Weights of a small contrastive image-text model: 3.68M parameters, trained on simulated grey scan slices of phantoms with and without marks.
Rows from block 4 of the image encoder, named by matrix and row number. Each number is 128 + 24 x the weight over its row's rms, rounded and kept within 0 to 255. All counts start at 0. After the name is the row's rms in percent of the matrix's.
# convs2: second depthwise 3x3 conv (encoder.blocks.4.convs.2.weight, 224x1x3x3), a 3x3 kernel
convs2.0 117 [155 110 127 106  98  95 107 103 104]
convs2.1 111 [127 127 155 105  96 171 135 137 159]
convs2.2 102 [123 148 108  99 123 160 156  92 149]
convs2.3 117 [155 134 132 133  78 136 133 108 165]
convs2.4 111 [160 148 149 151 132 101 149 146  92]
convs2.5 094 [141 126 118 144 147 102 127 121  68]
convs2.6 076 [152 122 136 112  71 121 152 129 149]
convs2.7 078 [137 127 155 129 119 147  73  98 125]
convs2.8 091 [113 123  89 155 159 151 100 138 146]
convs2.9 107 [162 131 156 144  84 114 141 105 116]
convs2.10 121 [173 152 157 138 105 123 160 120 124]
convs2.11 084 [ 83 115 128  99  99 131 126 125 163]
convs2.12 085 [139 179 157 123 100 101 131 132 136]
convs2.13 097 [154 110 101 140  89 110 165 132 137]
convs2.14 092 [138 118 111 114 110  92 143 175 150]
convs2.15 122 [116 146 104 139 188 125 121 141 113]
convs2.16 084 [127 163 133 117  87 100 123 106 157]
convs2.17 088 [133 122 168 122  87 134 167 144 125]
convs2.18 105 [127  90  77 130 129 120 130 150 152]
convs2.19 135 [113 114  89 102 129 103 137 169 141]
convs2.20 108 [140 165 142  93  99  96 148 128 132]
convs2.21 117 [ 90 139 162  95 134 150 148 150 126]
convs2.22 095 [111 167 153 136 100 103 162 125 138]
convs2.23 096 [108 131 104 123 177 130 101 127  96]
convs2.24 104 [125  95 121 107  94 141 155 167 130]
convs2.25 103 [138 146 149 103 131 134  75 115 154]
convs2.26 129 [156 149 112 137 144  92 139 132  84]
convs2.27 119 [134 153 142 145 161 153 131 162 162]
convs2.28 077 [157 133 125 163 156 108 115 121  87]
convs2.29 108 [119 109  86 105 173 143 118 119 134]
convs2.30 078 [134 111 123 167 123 153 129  80 110]
convs2.31 128 [127 109  82 125 147  92 122 121  97]
convs2.32 051 [150 157 172 140 124 108 115 100 108]
convs2.33 197 [112 153 131  82 128 100 127 164 138]
convs2.34 079 [102 114 122 135  81 120 136 102 163]
convs2.35 080 [182 110  97 150 126 144 124 125 112]
convs2.36 090 [145 112 131  97 115 152  94 119 170]
convs2.37 101 [111 117 122 119 126 123 149 160 184]
convs2.38 093 [159 132 132 118  77 155 132 148 111]
convs2.39 097 [111  98 120 131 114 146 148 161 172]
convs2.40 102 [148 115 111 113 127 159  91 126 170]
convs2.41 077 [ 99 156 121 150 164 115 133 110  93]
convs2.42 081 [161 175 141 127 135 137  91 118 140]
convs2.43 113 [132 129 153 152  87 126 161  97 145]
convs2.44 086 [151 133 108 167 106 103 154 133 158]
convs2.45 104 [ 80 122 133  93 139 162 114 137 136]
convs2.46 098 [113 109 143 108 113 165 114 141 173]
convs2.47 068 [134 146 172 164 102 134 154 120 117]
convs2.48 083 [115 133 129  97 111 103 154 173 109]
convs2.49 098 [134 174 151 107  92 111 130 131 148]
convs2.50 109 [113 145 142 128  78  98 142 157 131]
convs2.51 112 [153 129 134 134 102  99 141 102  82]
convs2.52 088 [126 112 140 136  87 139 166 152 159]
convs2.53 166 [116 156 166 107 127 163 108 129 156]
convs2.54 097 [ 89 138 150 106 135 145  81 119 124]
convs2.55 090 [111 122 111 126 174 152  93 143 106]
convs2.56 098 [186 122 124 161 108 115 126 115 130]
convs2.57 087 [176 143 120 144 103 121  96 114 149]
convs2.58 110 [156 128 149 112  98  99 119 121  85]
convs2.59 079 [167 146  98 150 125 115  86 122 135]
convs2.60 055 [132 109 122 159 103 135  99 112 174]
convs2.61 071 [106 112 152 106 127 166 169 128 143]
convs2.62 110 [157 111 133 128  87 172 131 110 131]
convs2.63 102 [ 97 120 166 118 136 163 126 162 114]
convs2.64 099 [158 164 171 132 130 129 123 105 104]
convs2.65 105 [118 113 151 132 103 144 150 154 176]
convs2.66 102 [155 141 150 143 103 139 164 149 161]
convs2.67 078 [100 104 125 111 113 171 142 153 153]
convs2.68 092 [108  89  90 141 147 110 143 153 117]
convs2.69 068 [125 135 104 146 169 106 120  91 102]
convs2.70 095 [109 104 153  87  99 153 113 113 135]
convs2.71 126 [135 113 104 144 132 162 154 150 170]
convs2.72 075 [116 115 132 134 180 128 103 122  90]
convs2.73 096 [121 112 140 126 109 166 139 168 163]
convs2.74 083 [ 93 143 134 106 182 127 143 124 121]
convs2.75 046 [120 125 113 173  96 163 123 149 115]
convs2.76 107 [132 109 101 137 177 115 130 164 119]
convs2.77 099 [111 161 123 126 171 132 101 111  97]
convs2.78 090 [ 97 109  86 118 160 136 130 155 141]
convs2.79 089 [119 107 130  76 102 139 116 159 130]
convs2.80 086 [118 146 168  94 123 155 105 132 154]
convs2.81 098 [121 139 153  99 123 157  86 129 158]
convs2.82 119 [109 121 169 126 122 139 173 152 111]
convs2.83 071 [120 110 138 136 162 133 166 167 104]
convs2.84 082 [149 134 136 151 167 109 124 127  81]
convs2.85 083 [ 92 103 101 112 159 126 126 163 137]
convs2.86 073 [116 106 102 134 121 163 106 165 154]
convs2.87 071 [117 104 109 125 123 118 179 165 130]
convs2.88 114 [117 135 117 129 145  75 142 137  88]
convs2.89 093 [175 126 139 130  77 129 122 144 125]
convs2.90 079 [167 149  96 132 138 152 143 111  98]
convs2.91 108 [126 143  88 165 156 122 160 138 138]
convs2.92 096 [145 139 117  87 121 129 146 179 120]
convs2.93 092 [163 154 163 133  92 136 143 108 121]
convs2.94 103 [114 130 154 137  81 154 160 132 112]
convs2.95 102 [123  68 102 135 123 113 113 148 128]
convs2.96 082 [134  89 100 155 143 101 150 155 128]
convs2.97 060 [147 109 125  97 163 114 109 167 141]
convs2.98 111 [121 116 171 158  95 146 108 140 144]
convs2.99 097 [112 132 130 133 125 149 126 155 189]
convs2.100 101 [127 152 150  98  75 129 142 143 131]
convs2.101 100 [140 122 102 109 133 146  71 132 147]
convs2.102 100 [150 163 137 143 105  92 145  96 121]
convs2.103 183 [129 120 102 156 143  94 132 108  85]
convs2.104 090 [121 120  95 150 137  80 155 138 110]
convs2.105 087 [102 126 117 100 150 159 101 112 162]
convs2.106 113 [ 92 119 166 115 133 142 153 156 105]
convs2.107 075 [131 125 122 121 103 153 104 103 179]
convs2.108 076 [131 133 167 121 115 124  74 117 109]
convs2.109 132 [114  94  96 159 144 139 164 133 138]
convs2.110 099 [111 130 106 135 181 108  98 118 118]
convs2.111 123 [125 151 169 144 162 123 163 131 111]
convs2.112 078 [101 104 158 117  91 152 155 142 130]
convs2.113 085 [143 137 106 164 152  84 127 136 106]
convs2.114 100 [159 116  92 148 151 125 169 137 137]
convs2.115 081 [147 116 113 142 176 126  87 140 119]
convs2.116 130 [137 159 134 139 177 156 130 155 135]
convs2.117 101 [105 146 180 123 128 152 139 122 100]
convs2.118 123 [102 151 151 106 166 137 108 118  98]
convs2.119 135 [160 175 167 135 125 142 127 123 116]
convs2.120 100 [146 109  95 107 164 125  94 107 135]
convs2.121 103 [145 170 155 109 149 150  98 116 133]
convs2.122 138 [141 145 143 106 101  89 143 167 128]
convs2.123 099 [161 143 155 162 128 102 151 117 101]
convs2.124 129 [118 146 164 126  98 100 155 131  96]
convs2.125 093 [123 168 132 127 119  74 131 144 144]
convs2.126 128 [171 154 132 138 126 105 142 105  92]
convs2.127 111 [120  85  95 146 125 104 144 151 148]
convs2.128 107 [134 116 118 135 111 110 166 173 155]
convs2.129 093 [122 151 109 141 181 136 117 137  96]
convs2.130 085 [146 127 110 148 124  95 149 130  77]
convs2.131 126 [108 115  84 140 146  98 146 132  96]
convs2.132 036 [127  98 143 157  90 128  92 122 149]
convs2.133 115 [131 152  95 100 134 147 166  98 134]
convs2.134 079 [108 124 118 141 135  87 163 150  96]
convs2.135 108 [113 111  75 136 156 124 130 159 126]
convs2.136 072 [172 143 130 148 130  78 128 119 123]
convs2.137 104 [ 92  96 106 126 161 154 139 144 111]
convs2.138 104 [107  99 135 148  92 146 130 127 171]
convs2.139 081 [144 149 144 140 147 156  79 105 129]
convs2.140 071 [152 132  94 177 108 130 127 115 149]
convs2.141 110 [104 106  95 112 160 146 116 159 147]
convs2.142 094 [ 89 119 146 108 136 170 137 121 158]
convs2.143 096 [125 152 119  93 151 100 118 168 110]
convs2.144 097 [148 127 115 168 142  95 123  95 103]
convs2.145 078 [155 130 103 149 176 104 107 127 123]
convs2.146 079 [138 148 174 102 123 163 126 121 150]
convs2.147 090 [157 130 141 143 144 169 133 144 169]
convs2.148 110 [156 147 102 154 128 101 167 127 107]
convs2.149 093 [162 116 116 158 111 121 171 110 107]
convs2.150 069 [ 97 148 108 126 179 142 115 114 114]
convs2.151 094 [ 79 116 142  97 122 143 155 140 147]
convs2.152 094 [108 124 110 111 184 144 102 134 133]
convs2.153 095 [155 160 158 135 125 121 169 150 143]
convs2.154 078 [139 142 141  77 118 158 101 147 124]
convs2.155 109 [135 114  81 141 154  98 109 130 151]
convs2.156 088 [110 138 135  88 134 162 108 128 168]
convs2.157 129 [150 123 100 146 119  73 125 130 107]
convs2.158 073 [136 158 136 131 104  97 175 144 118]
convs2.159 082 [117 131 131  99 129 166  91 126 165]
convs2.160 090 [108 107 140 155 118 121 155 151  83]
convs2.161 080 [144 125  76 123 153 108  97 134 139]
convs2.162 096 [148 119 149 120  67 134 137 118 142]
convs2.163 127 [150 104 150 104  94 153 134 162 120]
convs2.164 107 [125 133 190 111 109 147 124 129 111]
convs2.165 106 [152  96 119 165  93 116 156 125 130]
convs2.166 104 [157 117  81 142 122  98 148 146 141]
convs2.167 100 [131 137 103 145 173 108  88 125 142]
convs2.168 082 [109 103 110 150 105 136 158 145 169]
convs2.169 098 [137 135 152 120 147 166  84 104 121]
convs2.170 101 [138 109 137 146  89 162 155 121 156]
convs2.171 082 [121 115 104 143 147  88 164 155 144]
convs2.172 100 [115 107 132 123 174 174 113 120 121]
convs2.173 156 [143 131 145 159 140 154 112  80 110]
convs2.174 093 [116 120 151 127 141 164 107  91  94]
convs2.175 085 [101 141 137 145 157 119 117  90  91]
convs2.176 105 [100 133 126 120 141 125 163 130  74]
convs2.177 086 [161 121 119 139  80 119 126  91 123]
convs2.178 110 [ 94 150 131 163 110 109 140  94 144]
convs2.179 088 [134 138 155 122  76 127 152 105 149]
convs2.180 108 [ 81 106 134 130 158 124 158 132 103]
convs2.181 100 [110  91 136 108  90 157 155 135 133]
convs2.182 094 [127 162 121 149 174 128 119 157 105]
convs2.183 093 [111 141 163 104 139 162  95 107 133]
convs2.184 087 [157 109 109 149 146 105 105 116  87]
convs2.185 114 [110 136 156  89 155 144  91 135 117]
convs2.186 098 [166 155 173 121 108 116 141 118 118]
convs2.187 084 [ 90 152 141 113 139 108 174 118 119]
convs2.188 116 [162 136 130 167 107  97 147 113 107]
convs2.189 098 [ 88 132 170  96 124 152 117 120 136]
convs2.190 067 [ 78 110 152  95 123 131 147 129 142]
convs2.191 090 [107 136 115 132 152 138 145  76  99]
convs2.192 175 [112 138 138 107 139 144  87  94  96]
convs2.193 100 [158 127  77 143 129 113 127 146 159]
convs2.194 108 [124 142 190 118 128 147 111 110 138]
convs2.195 106 [141 100 119  91 164 142 107 143 102]
convs2.196 050 [116 105 142 105 111 137  86 129 169]
convs2.197 078 [ 95 120 111 125 160 169 118 137 157]
convs2.198 078 [129 133 130 109 123 124  70 125 165]
convs2.199 104 [155 131 146 125  72 106 142 110 130]
convs2.200 119 [125  68 109 133 124 138 143 157 138]
convs2.201 069 [ 92 121 115  92 158 164 124 136 135]
convs2.202 122 [154 168 148 153 161 149 130 137 142]
convs2.203 080 [110 130 137 110 161 179 148 147 127]
convs2.204 089 [126 120 142 101  81  88 142 112 128]
convs2.205 099 [112 149 169 107 143 146 102 104 104]
convs2.206 101 [ 81 116 146 134 141 104 155 132  97]
convs2.207 112 [171 150 169 133 116 135 104 108 127]
convs2.208 110 [156 124 132 147  97  98 148 107  92]
convs2.209 102 [118 103  88 141 142  96 142 159 113]
convs2.210 141 [154 152 175 118 131 159 113 123 148]
convs2.211 136 [102 122 108 125 188 140 112 137 125]
convs2.212 073 [142 136 143 147 119  98 172 158 150]
convs2.213 085 [157 105 126 164 108 104 143 105 101]
convs2.214 099 [125 137 126 124  97 113 160 172 160]
convs2.215 107 [116 126 158 111 128 176  98 104 136]
convs2.216 069 [154 133 150 144 165 150 102 100 108]
convs2.217 078 [126  82 143 141  95 104 117 128  98]
convs2.218 065 [173 123 104 155  96 118 115 106 135]
convs2.219 107 [122 118 113  96 104 164 113 111 166]
convs2.220 089 [161 132 149 160 146 148 167 143 140]
convs2.221 088 [129 151 121 137 128  96 139 111  72]
convs2.222 134 [128 123 173 107 112 174 127 139 144]
convs2.223 085 [109 101  78 123 155 129 104 137 144]